A small image classifier, trained from scratch.
Model: 9M parameters, moe top_k, patch size [4, 4].
Rows from block 3 of a small image classifier, named by matrix and row number. Rows with one number within an expert belong to one neuron, the router's apart. Each number is 500 + 40 x the weight over its row's rms, rounded and kept within 0 to 999. All counts start at 0. Numbers have three digits each.
After each expert's rows are labels from the 100 images, of 14848, where the router gives the expert most weight on average: "responds to" is what is common among them. Only what is clearly more common there than usual is listed. The data: pen-drawn characters of a made-up script with 800 signs.
# router: router (model.blocks.3.mlp.router.weight, 16x256, trained with AdamW), inputs 0-85
# up: expert up (model.blocks.3.mlp.up, 16x128x256), inputs 0-85
# down: expert down (model.blocks.3.mlp.down, 16x256x128, transposed), outputs 0-85

# expert 9
router.9:574459443494505500508489522542521478496473527510547465446521431474533497560545501463481529506542517442480458549463499460484509498476408421500439455559440529550495440474441560502512518475447578449455438504381508443517509528544470486453483497451495457445500542
up.0:438542539470543549446547584581453474513489532474494502541482536495444494495504456429483477579494384508574560505477467502473449418510445526451418553500456535532499462480464472494561480488485470512502547547408479446516485533472492461542552459455564532514494521
down.0:503530504490516493460499474441501481543559520469506500492509541519480512435477525478499489468525568451415446458511470527492547463480479532586493572584492487551508479487517497485496549541550437508543548520488515515470414477535607465486443574542506480503438543
up.1:483567502485503552467435531442483514562540485520478464516448517511562493469472516541530471479456523448553503479467514542500569489484435567561518559523482548472513456492518527593531509505510452443460568437461504524479476482520445463466479514605432507489596531
down.1:506533535512525522475510534444488493471515485450452513542502451485374537460411464509490481524532500472502520534533503482469484482514477499489533531485496401452472491412498497531475509510462547494504421455488512507533562462410451536533476591396490523605413479
up.2:551488512583507556461498505481534548429533566532426511477524511449478492478536434459482470488543445397425512504520480558471499508469527460524495522443541505455525491477490424565423498540567494547606470553512483501474536536395481513525485520537556498473467508
down.2:465518402470416491562499518402500515548495564439511488445491521533478520453586467478499546539502493496543522568545536452464455500465511475427499504474511572531500555472491530439513482559445501496478436516493504461536440467609425506463569512450541558579574529
up.3:501471438475540498480441511493494414478545510555541513458498521508447505467483404488488457578540496461503471443484499471470492459398474490481530472519451415520442464489452465517464436562487547451462544546550481455469506502580530521563524486560464525440459504
down.3:484524544556490523522494500492455526544550467510524438504525544475503459606600542513449505503555454475542445414538511543514558497475425568485506506526542465543446593528492518552503483440543409462507504452498459491464500498538416547553541488471467518474405508
up.4:438429484540479408454531510512406475500481489479512500509546510495492431551513534539464488529501426467487475558510506505502532496561502522481530560456498438438494520471411488484523526463488535519443481529457437520424529509491503500458500548532500519511402540
down.4:493476492527439533499573459504504469564497464469529492469490512427489500523453533479521419491467439398570503491541527458534452585480503479595484551529489564453472431496506504473478511449499541497519507545493532538491505561457518475525561463419471573517531495
up.5:556429544516529551518469456494454500477542510527472524513452588534504472495529472493466537437524569508581482467509526483493428482542464532400420489478499516450488473513471493471495504471534485552465559481511561528445527433475438459533519483544487437531425499
down.5:500462543439531522510572474541481518516420482427529520503492482547603468505436566529531484455475533542501615580558544485505507416555461471586493487475489455563523470508521535483510473468407492450501478481495420506489456451493537503518548541474471480512540498
up.6:495447460500523461476479424499439562540442477467474548506504520501451526547408535487413492538521478503481459528449458454501515401476481581511503485485501463472491518444457477516552506515484458580500565524462561530436572495561474517527484556447551432520600532
down.6:505463506561519506484566507521512472517537490506471545557465478491576512564542554538505481489482493500441505468550520500513475475487493527469529585514548470571492501570511567458490554566513457565525538487517516430483500441464502525502582413389536545518492436
up.7:483503543503511487478518557504535591473498458502525488560526505389484512480530433572527509475499476543517519429495593464469504460452482533505471508424493431538533548540520469509464520497478523477503500478528499480480473554525474490539463506479476531509473504
down.7:515537482513552514486547442532493458455508506530487478485512449554417464499480519466510542467492501496512459515412458525465551534469517519485515537545514472480501429544536548499446533566515499500492570540489477478521515490466559441486554488566500463529464476
responds to: one stroke; only straight strokes

# expert 15
router.15:503538493540575439529532481484557465514555524468505505480440454475472507555469526595496474461446550474506424484499468503512528450599461537508448544535484507534494459545464448460505502531464572489479463423452482496538506541489476505526559452558479474466496531
up.0:419500519522512524536482503546472450541491468542461535453485462551576514518465484439482534464551494514521427499468555548498549527567420468540470513484445488524457525444519452531500481514415511548503520471549509573480494508500509487418481521534547517552455428
down.0:473512582500473512462587540498525546456527568498561494494509575532494515460394618579523522545513457571482481495560515469499529511545496478537520464527563585626529530474500530501522535566555523491512517468495511508511519526497439532490493501489460493511514492
up.1:483493462530522498492426504456525511552513526448549530440539539528480547536532499455464581543519496484458518503516491474469530452565563512449465477572535554478479416512553503449472480480422505477491523534498474542593497441524596522462533529509430509537569500
down.1:485495467483487466514566537511488482444433515523566488544471461534566526507561514478525518510472524505531455508514513447500514524552515542502510387531491496475452530487480458545490504491556499574450416484476578512510474563576526528520504454496486538512479504
up.2:533424423547474478589520470527523465431491511471474470464506480508477454524500547467418469529510503497475459545515536473470554579538492465433466506527472558588471491517538501459521510453526513479537477514526519502502482498571516506477477432492482480485497482
down.2:531528545488538535514538504488490442473461515525499480494502474535498478599461550491497549457484540557442513467447513508507539526544504496524503445521498473513497478461520516615532498523534448529491524621496481501463388440443517507430542534500398431560541527
up.3:464551506470534465401458501529479537500481527472480452546465529543450514492508550468428491532491505566531580567472512531457443490538471499552438493519525414446428501418492505487506476461525457511460544503522488570562470467551408419520494544450533494454515546
down.3:532506443481542444494435524497504537666506540442565476491500406522465419499503467540508499553480564517476461523548501523482515451437525435533528495544489438458537529478481489437565489499471475538554478501485471480533475499562500442469415519625453484522449493
up.4:515535463531559494491484491492542467488451478459443503546503547506561499524546445482519506494530554502474537461488432474491497479470465460511491498499466514541490494533492570451392559511547475588523503486391531493483498467530515495412493459494522460454502545
down.4:492469409504449482488411493519496523501491496507503504564548479438500518488524511455481508455484489459517496482473497477502523496531491556518502561573504569551522525517499529504479477531513439458511518478505545477505542473451515454447577511557503594524536418
up.5:531471488496520546501430576534575511516433542573537508527520476545448528493485558482439577519519491550470537497521467451492406465480510547495548456461492529482533454574526527463455473485409462560510479454405483442436514462489526515465491600501536546488501448
down.5:495520502533475497450508490531499523480498568509471503492500544412456535600576498467508510549514536449415512501488507503470516525514473510503534407511563455599475489524521534556518511453492522537557486554467517474492503514552496509594630468509525473429536474
up.6:541532462478508539514507530507490464502510539467552449483500483459564535458458597517567498535467444567457479464548545512516597488516409528516450543464431515469543483496506525452533472505541429496547460468529454499461546534460483569516489492479593487532569503
down.6:527496628561541467450560496472493486442481523522505501616493540453523544472526493475507608426448520503511531458502480546514488504503512484440550449437492492491528493536520498484524527546580496550507386543467526471473473542535540493490513491493494431511546470
up.7:543538504438478518488485518563480454538518470488536460486532537526546562477487461564527432499474493489478545575488548515562548497465447465492545547563475459532514560508473457422468457487510497441491524469481496466507536461524485513515421519478498543421530457
down.7:532531476538549488493542451511483512431464496523476502497512447461505423517490521458521523488509507484489511497468490503434470377506503558471483525517460489484556512536478510470527483510430402498486499495492558474501479569473542449559455440494412517551483524
responds to: dark on light; only straight strokes; one stroke

# expert 3
router.3:492472488506541578411546512517559514522433463483530541434457496528525511502504521483459484565457474547557527555456560446463503565486565441520443496541532537538444524502453499485457514542497466480457419553486503479487542625485521447485472471498502513474566406
up.0:522552477452554465509516533536521480572421467472465550522486595596570492449452489457562543523526516540531479483516505500516558436472489514509507502488518486516568629381525537516476454509465517554482569520445555528468456456451486488499563493502470458490486521
down.0:500533473498572509557560486456477548512519457509477580507466523480460458453479495603493500535480533534585421431492533525571530582570478480510580470490511579573504518505474558500466527491540536508460483495517469547469575461444513472487553492498506521458555523
up.1:464453434583404476471426428452511514513363522507496475532486468529486464471517435429502510556502480574507548458476473486546501470519512487448496490500568393504468482494536451495423499493480532504517581541504477560463460482569469412553515514536461519530544502
down.1:514540429543534536484528533515479499485436536478509431453463510438531567483487448458453526471533483548529478480511550554454524489503469440568502544418563434526425507546541419529563490572492498473503513528498489439490426524546548420496550354439569527492525521
up.2:509454466496455496446501526525482497504527526470482441485451512541499482485581545564517532480527497515505471483476466514513483459542490471476420529537561478579534516454567478487499440490504530474512593516522441540536456511477538531514483505518409554545519469
down.2:540519507530545519404533505473529449507532507498499493451536487523492530455434531498493509460518499568504447520492591485477491538474465477493576468501470456457532497489532459512537499469480467582481539545498509512490586450516560547455416399586458546518529500
up.3:459545481493522493530538605494477496411554507479523508454446535453460515513496577451552529574494487527467538464464426535536486609468548486438470437455418480538573464534484504525523479512545543463499560502541469515550506520473461598452458452472476456500535447
down.3:520470511477486485461500486627422512482533535444549538494448522567509529479407465473493483477507517560465426512488486516495495485471503487516528575435493426502534585575498573592449529529524502398486466462501485513495438484508446497516440477511526525446489438
up.4:493489510504425500475522500506520499461526468545491495511432461430552461479530531530548515590502465538510507570571527536477438525487525509464438560429500524447551510492486496452472517514488512466535484449437484532467496508395443481499510429503463487445454473
down.4:485534462492587503500496497517482561456474497572550512618501456555553527420486378544488499521528516507531366457556528521583504446456501492453493565480498474634483474522489481488484521437468504506512495555499443473539418559509595460457480515449539461515519524
up.5:546509473434532451454538475482524499561531527501502476553538546570546532512504524505519399537526507497523525514517443451553551496485498506470541563532557561538536508539485494473498459468501446538497452477519510452521527483548399526494452485477578493565511505
down.5:474513504496535517517541516483557488540445460534511495511514515480475492342586508529485454489464475564506520470441465528516501432502486472498549493497537486430497434466463524460526514512368512484469513511477443481448550441533507470534473501454571424548528523
up.6:473524556452455498460479531476492480500506445518523533501486487496492519491473524492464501441490513393491404511536511545547544491478531537487512539525483433435498517477465464489521568471536439534460498484478449527532464503542451499447549440521575513418469529
down.6:532494468568450476518489511541442446418533536447503552506434537610460581462518440486488470498543509539508463477480530501477541417483534491505563556447478533503488570511461413432506517527536462537512405523454521514480538522544500520503610483519421501452469493
up.7:502497535480579465402488489438485499451505516478542509487466505501487504498493514414492583475510531517513532592437496504520512508529469494526471482438518567494475507491543522466498523472507488509492536526477526519496490531478488498545499490536434483522519502
down.7:511524541504454561523532491475450475592501471504486469562563499493497487504512502480492500520462503466498492532513523491499518526553491472509537518488482484521502429523497507564488481492583538499500440506523513500528382451496525492468496539493437455544540453
responds to: one stroke; only straight strokes

# expert 5
router.5:554491582498510534527512464483512473533432483463518520496486473549568524530586524532447464508445476421513582500539508512552538485536510498535567509510445490466522479476496511449464532453468573459506537490435456566461533505422503502530487519509518527429488557
up.0:557498484555568506542504497514518531535529536467551472541540526408558551517487505496514491501514532444487524469449489551515511533530479494497494525463430510497501467512503454559455484497479555498505458549435467581462478514509516428508541557488480522505495513
down.0:539449495476528531555413487537577494390417524469498440532484497497525542510425458492498526465513516512544525564540451460505552518496477511592483504511570529515463504540523504530517488510498620444553478485477494512535552538506542628501568502500456528534457515
up.1:479589464532535467499510507484537553505527491487500439461489496436445514503463537539486483528573540427536544414517448500526487482488500461494491516454505518524544569546431565463498485514540535509505447448534500489508513534492516545450480522491513435474498457
down.1:468509511521485482464551497460522491550463480500530445503513492536541434593503564464510561504559523527445453477511533533507489535513484454576480542444518494416528584478477482374520476488510562491525499494516506534461537495528464526511588450468557513580472515
up.2:536588503501462444490465495483548431519527548527530504573509555528522504460464491571475496490416495532528494469592532492539447527457376516558542434490482467489500470380497475545470571484487421499514440481560510511488462435449491511574556502527466523445500506
down.2:491460533477541530491505459513518525475477462473516502547528542453553575608539528476500430504465515528469489455484497513466532549457556517503477481412527475492521523462478513559457529510514528448524548505517525521550523464476470475503512517528508528525517508
up.3:513511498494544486519576539563473460483468520453451458510439453550463457549520572505515487439560461414510514470508501461454466528432534505461588519480491507501474479448506466503501489510537500500520520602488429535543475531535566502541460491493472479548527464
down.3:522435455458494472470487433525532455508461545465431519576505517472436533399565494474510526414517543489451429543566508510453528509544485549486535516522464433495549526473551518539443480562464468551540510527470542474510481487467471445542570534474445458543426497
up.4:433520533481462484526427479546476505518524536512476561522441445490515550528545464540476488475549500523444517552484514530496535507538470462512467490524534443516508494501518417509581404462500423404544549495458562507496518456578456490528500570537485455455501511
down.4:497551529532520523546493480495565421488533539459569436461523589498473504500475471512508497492568508469446475525484544494502521449543439628535432559545518497554505534438481520515563517435452450563430468469516521481556487512540528446558490522536532500516478532
up.5:459504493417542471574522505488536524497472528527537458509459534543444528445443471497524525412528450502467530535439509412454491471454493535476449473429523531498448530510466447546458439564500499500544531491539502559551512555556437500527482485503502534525589494
down.5:455483586490489490501494494443464489518504510502519522539531454475410505428443521480520460483487457499483455474498448526474563492439556526510512484464445500465462564534482541554547488588411522532487514562472531484457451493520542496525539423478538485497499480
up.6:508498550550499536583450510530481507494531481447438520452455550426529444458485467609458496478449546423468499526518395442486487479488506523528506511456493556515537495520514499479446497500458480526435500550524496469421510476459514535547507525484438490471529457
down.6:537484413466467477485576538519461492530532479429507603547519483524520476471411478483497437540531439483479473513549527470480534529420496556439462583517521535513516510558526529470512535485626536505509506472481490526520466542428502537528520485463606419533466497
up.7:507479479522477478476493417410510491452466534497489460556503523434532533485530618481464538500543521517518551560565535467515403570492449442498503500491565525464546518468437466567472407482510531480505505627464553478562500485500508560513532479485526492503521567
down.7:516518615471477466493532483465452495424527464447481533544459455509510475511546493540509488485488474461567500488611458533465467583463525490568517461446502485584560548525523494505446518475466559506488525490512491515455452460482482490486533369528494443429492520
responds to: dark on light; four strokes

# expert 14
router.14:428497534463484577500490482434594518439548532563493493522601534548541583486514454408501511509495544490509562520442509499514480465534533483494494456436535522545493436563510507530508479479505466589482521525480563546392439501507494490494542515532574438502459486
up.0:487511524455492472539432578523424524508497472555543565500462474548503449559419521465511492500479569506405543524454477474528471495457480515479550554454536464519543490441488424561512491470480493409574476558492503480507560481422439482530508420503505483553555475
down.0:504517620475541495523526474463528505441517530500518431471485526484548458508441523545541443496574533484544566547545513547510445486484470435447473497440507450559473433502499512507475511517451468467456510617544497474474519497541501518538510417578559446415532531
up.1:521535489518445546471524598486454499478504487436460570507462519602485472483566480481509497492524461527523434536485489477488448552579532470507492505515500498546468505517545464517512484516523487491433485449465548516468532515443418519491491456470608561453445512
down.1:468495457482529497546512532492510570462531473489465445503477529496544527466585465408488547509494509494498495450521548436488518457549519514471464495432537629481496481548514489535512468487474486508512500541452506511511413483465452508519417428618525536537405514
up.2:488528460500509438444529591451441426535583529454533500455489510419461501498560448504498485533490541499470520519497538508527509411537455501513501532530545526501445522482513514458456540476512523522508452541473519494511529503595560497435500525520461484477474498
down.2:515562498458580474489542501506442535520502492563489491522504576587520504455504481539505470434541526535422538547529485482572548412525488462537466511505497502497493538478496512476530488571445515411566459464496504505501525496523479421542542522490394572472499479
up.3:472608503383483430556450540411539461587478480543535509428478512504494478526461442476494469503462462468486456462554525527569471457536503476545483428560510455468490475453537477507426425456541476493543477472474521514527575563489465535497449500506480519445515484
down.3:505453488498446519486461510509543464481460412460441488552419530490493506529503508494521487477551532422439535483456461452510496509432465485492530460568422506517572522483502481463546471440563540496517474497483466533456523487510407529498510532533501531473533489
up.4:512525505488493483489464519526454527522501481549525512570526423572556504480475523540526476443446475535542537511490474514424490428513467491557496487555525420541480448497458518464442590505494432471480449518462593455504512468398422510513464511477502482449529527
down.4:510525411434494481502490536526530526479493447435488434496523525494589524531512462504538491475435466508555549480536522504434529542504551454543470468476481493589498564520514595472495495537512501521399518424528478467466500495509479559500533540490521545467520474
up.5:509478516503511455533528429478497479487510481491509480484546517443447522564466523532487556516501501513516546532500513453510462514507516484485512593536528536476538536454534446482540520409484466534498504509523482498558469497525500489475466573480449544529474487
down.5:444531581499533513498510506512473446522582506497566494486536490441505453522419503440473484506528478475530464519529481456550496581526513389497521483441461490442472542481499508500480465475619562462526515530447488506450447551489500474484465398458508472428475471
up.6:472526505534483459570464543478505438522542474517527505510491499435465516537523505460482484508573469497472495521493522536522439444516539530510446549491492427480404553496473386527512479490536493465483408538414457453481477546514476497455524462538489544544495522
down.6:501463454565518561427515529533495520401464467483479428550555425494495529534616506501479485502563541552444480531482478445532521427506513463489530520507487559495493498508468552457563491523519416415494465488493475510511389511553485482450463556446569548401557545
up.7:506483456469469409453529446499425531425443534513573444522490496529507521388536519543439492511523538463432524533569482467519477535516510473495452468476462525576550514519463422517455479454511497428504509457438503514490466488516520476478492492481447495520502520
down.7:508474449461427512440499489492510436541515538445416553454465453426516533483524477525515491500451479508558515481463456518538498500580490548445494511554537505445554439402496530494536501520532544434524461460463484488549562520525486496537572493461423585522545574
responds to: thin pen

# expert 12
router.12:552516490506448499525585516464443592505455507534467490451474518493492475549526544519472509512521495565468439442489537548436513526416464497494557555506465495550496441555499508510508521501528468469486499567497540514540539443481524521528539468452510515494488507
up.0:548534538481474472447578532460526512528456474511452467527481524513476494517487444562473500535466523542511533503525565594483461465557533475551566505496550480508460435501545573454443458496605467525448528489554570472457530465440517375503543534542473483529525487
down.0:484490394444572540504530515477516492475523479446522558549437509470563595487535483481509425477475461513497520481440509463489489465525545559520572451476477529435506485510498444545509519527500472518515505504473544528496530429487496555506469451590575508499505492
up.1:514459493524472487467532462525410475520416532471479468460470545449557509489496501536462527479498512509459529548472532541472616586466455476498571496499477549489524542584486522542472553474582457494540517505463476457561483468582470466516499525538478515577467417
down.1:492501402551496490532459513466506438480537574518498520461476493514546431473555472435493582440511527474490454524451542496456452504522497591495491490419480531429512606551494550536484509482512542507478557491480504509540455475529509471523452489496504534491590489
up.2:465446466528478475453498490529473534455461509516451516508516517481464497555478500487473492575503547457446552480451491487408500499538436417502440535532489497470492517523462489491514497499533517580511492580510479471494554561570494615564493518480451474406535500
down.2:490514488566505493544592509534517522513475516461471465465538552478408527577483481433511522499507466535527506483506493484486484500513503463556496488516513606449536553452483498489489528497521449510494506483478543529461519505550563475532523562433569492480473491
up.3:470489449454520486422466444515553476545471536513515485501538575550464518469567456555490475546529474552458509485473460440556568509464493541456476529470509539416482575465422524555454425457430484495495525526489530490543492569569546501540540483473542468561480520
down.3:470507487481487471525420576529477445543493523502469427417508443492487529482477460427469500438535524465482428497521516525457485528527517476475470530477485528414455548540468473490503494583444487483486522475464465532515448491490456455471494447548514442546528500
up.4:560486517513518450492500544460505431436542573467522513452502519472477458478490600514510477524485465437508557570536509518464479499562491454546540440469506537540494507433553471431543441503473517476429506540511587481511469478515522583463503461475559434433515537
down.4:496507487487539488455555547468456517475505470485379495499506510497528565538508453568486451514488529421581450518583518523503512461465473518559554511529512556435501479514507459505534482535472591512511420483481444528518447528456482554479488575517490464518476525
up.5:478512500492533511449451526408516507530537462500568456593511502528490469407524501468552513545513518520529486490507484525536530494409469501609546514414468583490580485509486565521473511494471471520483498500536460488499498495468538490490473536506504465546559467
down.5:528510499506509482467516521522557502403557458468476578569509463518479468431428512501527418513549548488574490488481449516533484453461504544579483483496540441645488500509512510510533543570528470503509544556503537507511478472450488501495499579595606500453522466
up.6:486510509490505521576479522517513479500543564543522490473469522482530530503488459422480526565582491545499557493532482532560478501458439500490465542540559508508458481496497459569425471508507534493466509464513429443449503526515441539525503502495511543566433509
down.6:517484551533465461547456476483470476514568502480631493467473450443455453487478564515533467492508503444599542482546517454417497481536526487549478496485491432418465444558503501579506514553375538459490525498470542512487499469507491515517479597485456516552525463
up.7:490507501512473472549505427500498521425566472456496567428549501417525472475485514444436465482444529549528462538494537457520545528518515493462458569518531581476463496460509457525517544446525515478513528544507514478563520461558466554508469494476517495422515506
down.7:540521482494514547531570492460456465471530528497471488544507424531342490546492518504494520515549450472530463491567487506522479552483507570469474489478527501461512468470434481563519492482488489467491489472501524522496457483411477492517536466460519478559512497
responds to: thin pen

# expert 13
router.13:482564540470491520568567513532526529485482486509509558487560553516530464450500568509512472446516486448463468517541433456496501522515532550515503508547502562530533474496503547513470493463558461416423561549490486624468526516483583469457496539519463501456530433
up.0:485567501501485530531527496551454502502468532526473555548506475499479520541449407523581549499516540502473470522463519460531536439506430519521542489520500485476479502529487527501549526467498414547524469559518527519499459449386483498492534517518542598519500450
down.0:496549439496490529587577522471506530498501529483487535547459473545491532577506497501509448572488507475471510502552497505437499538521529500509361522492515578460520525556455496545544488554470437526485510480487599485511475483601452541533574551394508533432572512
up.1:441484552447494440471470492481542501505542445415515484500501489507472517524489551461487457423558467550540445475454425500499502542454461499495474473593539589549490521533527496584466502545527415460527431496461481488554548495523475482436518516543555461471485543
down.1:478469553539532536557532488486504572466515500558492466500532553374595479523482517500530482559507521458462506487517489468512551437538478526481490538476465457426487554469493475509531517493461571493526524520485497506523538454460462376512447463592489407445567502
up.2:547498444500490454476497465486514512511478513554494457543511477541446508508453487357543489454559490518531511488511471531525463489438534502500493513502544590564499456520544489542461509450463528520457549542504542458593487507546539495540487428494519525544495470
down.2:521499502480477532548478511490512443483456531492450556460502507530530501559510555437509475477515499564480428438436515552480515481460466526540466541448530489485525497521532537473531481463561476461507474494501491558474466542541540500517445422525526501535485535
up.3:507511472453454518511501473510538565490562495499448416487482459562517542528523554489456455498454494490513570518443485497549462475610542523560596492570530502497548551551499494510496501539548522517493409498465558441468506471490473465505415527534565544521665496
down.3:521496498527518503464494483426470516499490434526451444572457525576556525436551444478476490570562493540504534498474511538504494574455552554536539516480474478478509501523511574540534479518445487504488498566487517566483379436559519453443519441507481446445472517
up.4:488463463481560514471496505487490455460504546487582450515557472434489600451518502553556502486557482522491534475509487489471478522473467533525477449498560557512517458561481534540445454516455471526463494581513543444450447514531489441505478469531522501399589537
down.4:475498548529499520421558500440443521407479509427473475505494513444511560472427547491498535461510506525532472525517533501513491568537465436422491546551509481541504496539496496450499510483526492511498537485492499561424475530589443513455500532472582541584475504
up.5:479447524570496563500526520489441493443490519517498492481485485563466530479486518522463501488461530431477447524489505454438484531634482461499538547514521424499468538558529487474527508513489520488558534589507460471532512417459563523520472487519582491484506480
down.5:492538497480430476541544496516556488404457518512510418621524472449518522389485462499530504488519546505527414511508522538462505455501494543576473447563462453494555431425515492472520552465520484485509443476468461492496508501594451530440482463543458458544482508
up.6:443525454401523532492505481527557526585485507443509482501497456463502466495481555464459481509489532471448549536507496427512452531419508489503538457363531462485558534595501580502522492490520539508496502532542496487521500536594534466466508464524601514447528583
down.6:518449510518538513477507497486505501568457532478530445586514476516471476471496496515491513548481550481509444528538509503512535534563511579517441515498480523494478472542518509524490538529565576604498538545531453505513471551535473487488499565551552512506428558
up.7:502499487459504443474540475486482469532481482432502485452503519533530538455515404472432532439504500477539553506539506503518552520545472509568493426458477554538485430493545496476502520456505533533491533437516543561468399441545488467530505534465517515539541456
down.7:513462578511534440521434474517470569498556512496533522516506432520400417527482486526512463495558467531493481506532481585527514565546447478524471484536480530519480526446497466549545478509467441444480477457545568476521628517431537510485590458401455564531543459
responds to: only straight strokes; one stroke

# expert 11
router.11:515531442531503530483537475586496458497445437556520518471557457528506574550502499511487520502543507543520377516500489477492532512471519460444495524568440493483503520496504498539463468540450479510505545563483446456611490472444551454447468520438519431521452477
up.0:447472522464555435450518498430433475543543512435504457538494540470506433492535501499541547558514436431492474511484487515495519502561457526467462494466488545470485512461521416577455518484498500514522539515563475505521520499530444570539499475469595495523518451
down.0:496469533457456539528532464525456526429500475504517498556545479491514520494501561513507527426515471437536461516531472467516516479461496529503437495472502448532464476492502450464534487555430580473514461490475451504499515487560506553530516445498533510593473477
up.1:495508491504512412509524572432489491445518470457536516516491469528453486507539619458495524475461513499511511565556411510479435531455530527493464490513484497491527455514491569506488446483445546503442495521522440548516415580559522552552536472487448539507560479
down.1:567445509479469482491448418515513459462502390516502450527501537468483461530571490541482526499494498473531495525469539509463522451547494468507602522508512513551455514514500502451496489500477434515455475454455464511504543408626495546518475482559494573530551521
up.2:531465465553468529479447547498500452534525464429501473552503535462501561548512496456477467533474397409504478543491491423535561455480497465461571473479481487517448507513534424519471470519519528483523526500529504570502444473538477552491535488542509521548546582
down.2:520473485532449458507498467528585523442563498519478505484469539445467471534543510562474458530538496490404489556490497613470528531498542538460534406425547540496479481479512508519518492523505511515479473550511474528514506473514476459486483500435471433577407480
up.3:501517485492499489495469500497526513465474459449533499474490423559504424471510489397414557389482526510486487466548498470485530513499519588511524451538489456439541515494502468481505515482495484557484451585449612406547540466522531486453473475502374448548491435
down.3:491455467472557478472391501482527516520570513577435526448519460534519581558520537516511505515541539538456475477529498520508519513555500533492565475463519437564507534505490511578480512509465512471548520542526471490514524518527523445543437537514573512523416476
up.4:481452453533544473495569515500462446497521547487557514559450457500470497460477482498476459498529476501479535503512542578539503461474455591452520517510470468448502513432435503552549445499470529517528498472468517425501474440476468470548487467539581511525495455
down.4:498500386515473449426419433474508513515555451481530468560474472426439499430494481574502513569498531495439531451478542588498528436518474548464475443480530499456544462505511530498543547517507442423425463448535427532495502464481498582524554503512466526545534471
up.5:533548488513493465444487636559463501458513448427511523471491410568473532423558509503461446511521572494515473572519487476549508481478530511502424490494490528553522510496499508479552560548536486548448537533478491574588495458512475478529473556460522540462477587
down.5:509506518488487541509496475470472438472529497489518559509524443449496437485501474572526513501477548533548408531490514440459486558517483462577572451432502490490503524462470482512479496555485505528428542484552483503534410425560521551453463461561500519546490519
up.6:496505476494582507537456464468462462517523513522518501493487497468507476482558472415446503458480513508504486512541470533502469580459526510460543496569462421448605502447502485464579461519477427462455502475529475493464533483471458492522486493555498502494557566
down.6:462458451525570450485434471505460466466481541485519477518499554487465540444505504521492487493488545498590581525536547476487510555479501448542523627527515501526473480445488501498491503492472387525487524482540544531559466523485482638487471441504605512520468515
up.7:465525495484466474530498502490486441531454520538479532509586492535429516512483475514537524440476487459477458498423440485534505525510413433574509481508509495475460448493491390433460457502529480439508532515638469514495497564536527469515527415556493512512469494
down.7:483544448444511535515431461523486462518497517482518549436522459548550424472496527429487502514462539500508534478539465429510481483458545504440432469546486511584488481547532529472532488513474523493472484452522521584488497459562452513502469569445472539466539495
responds to: thick pen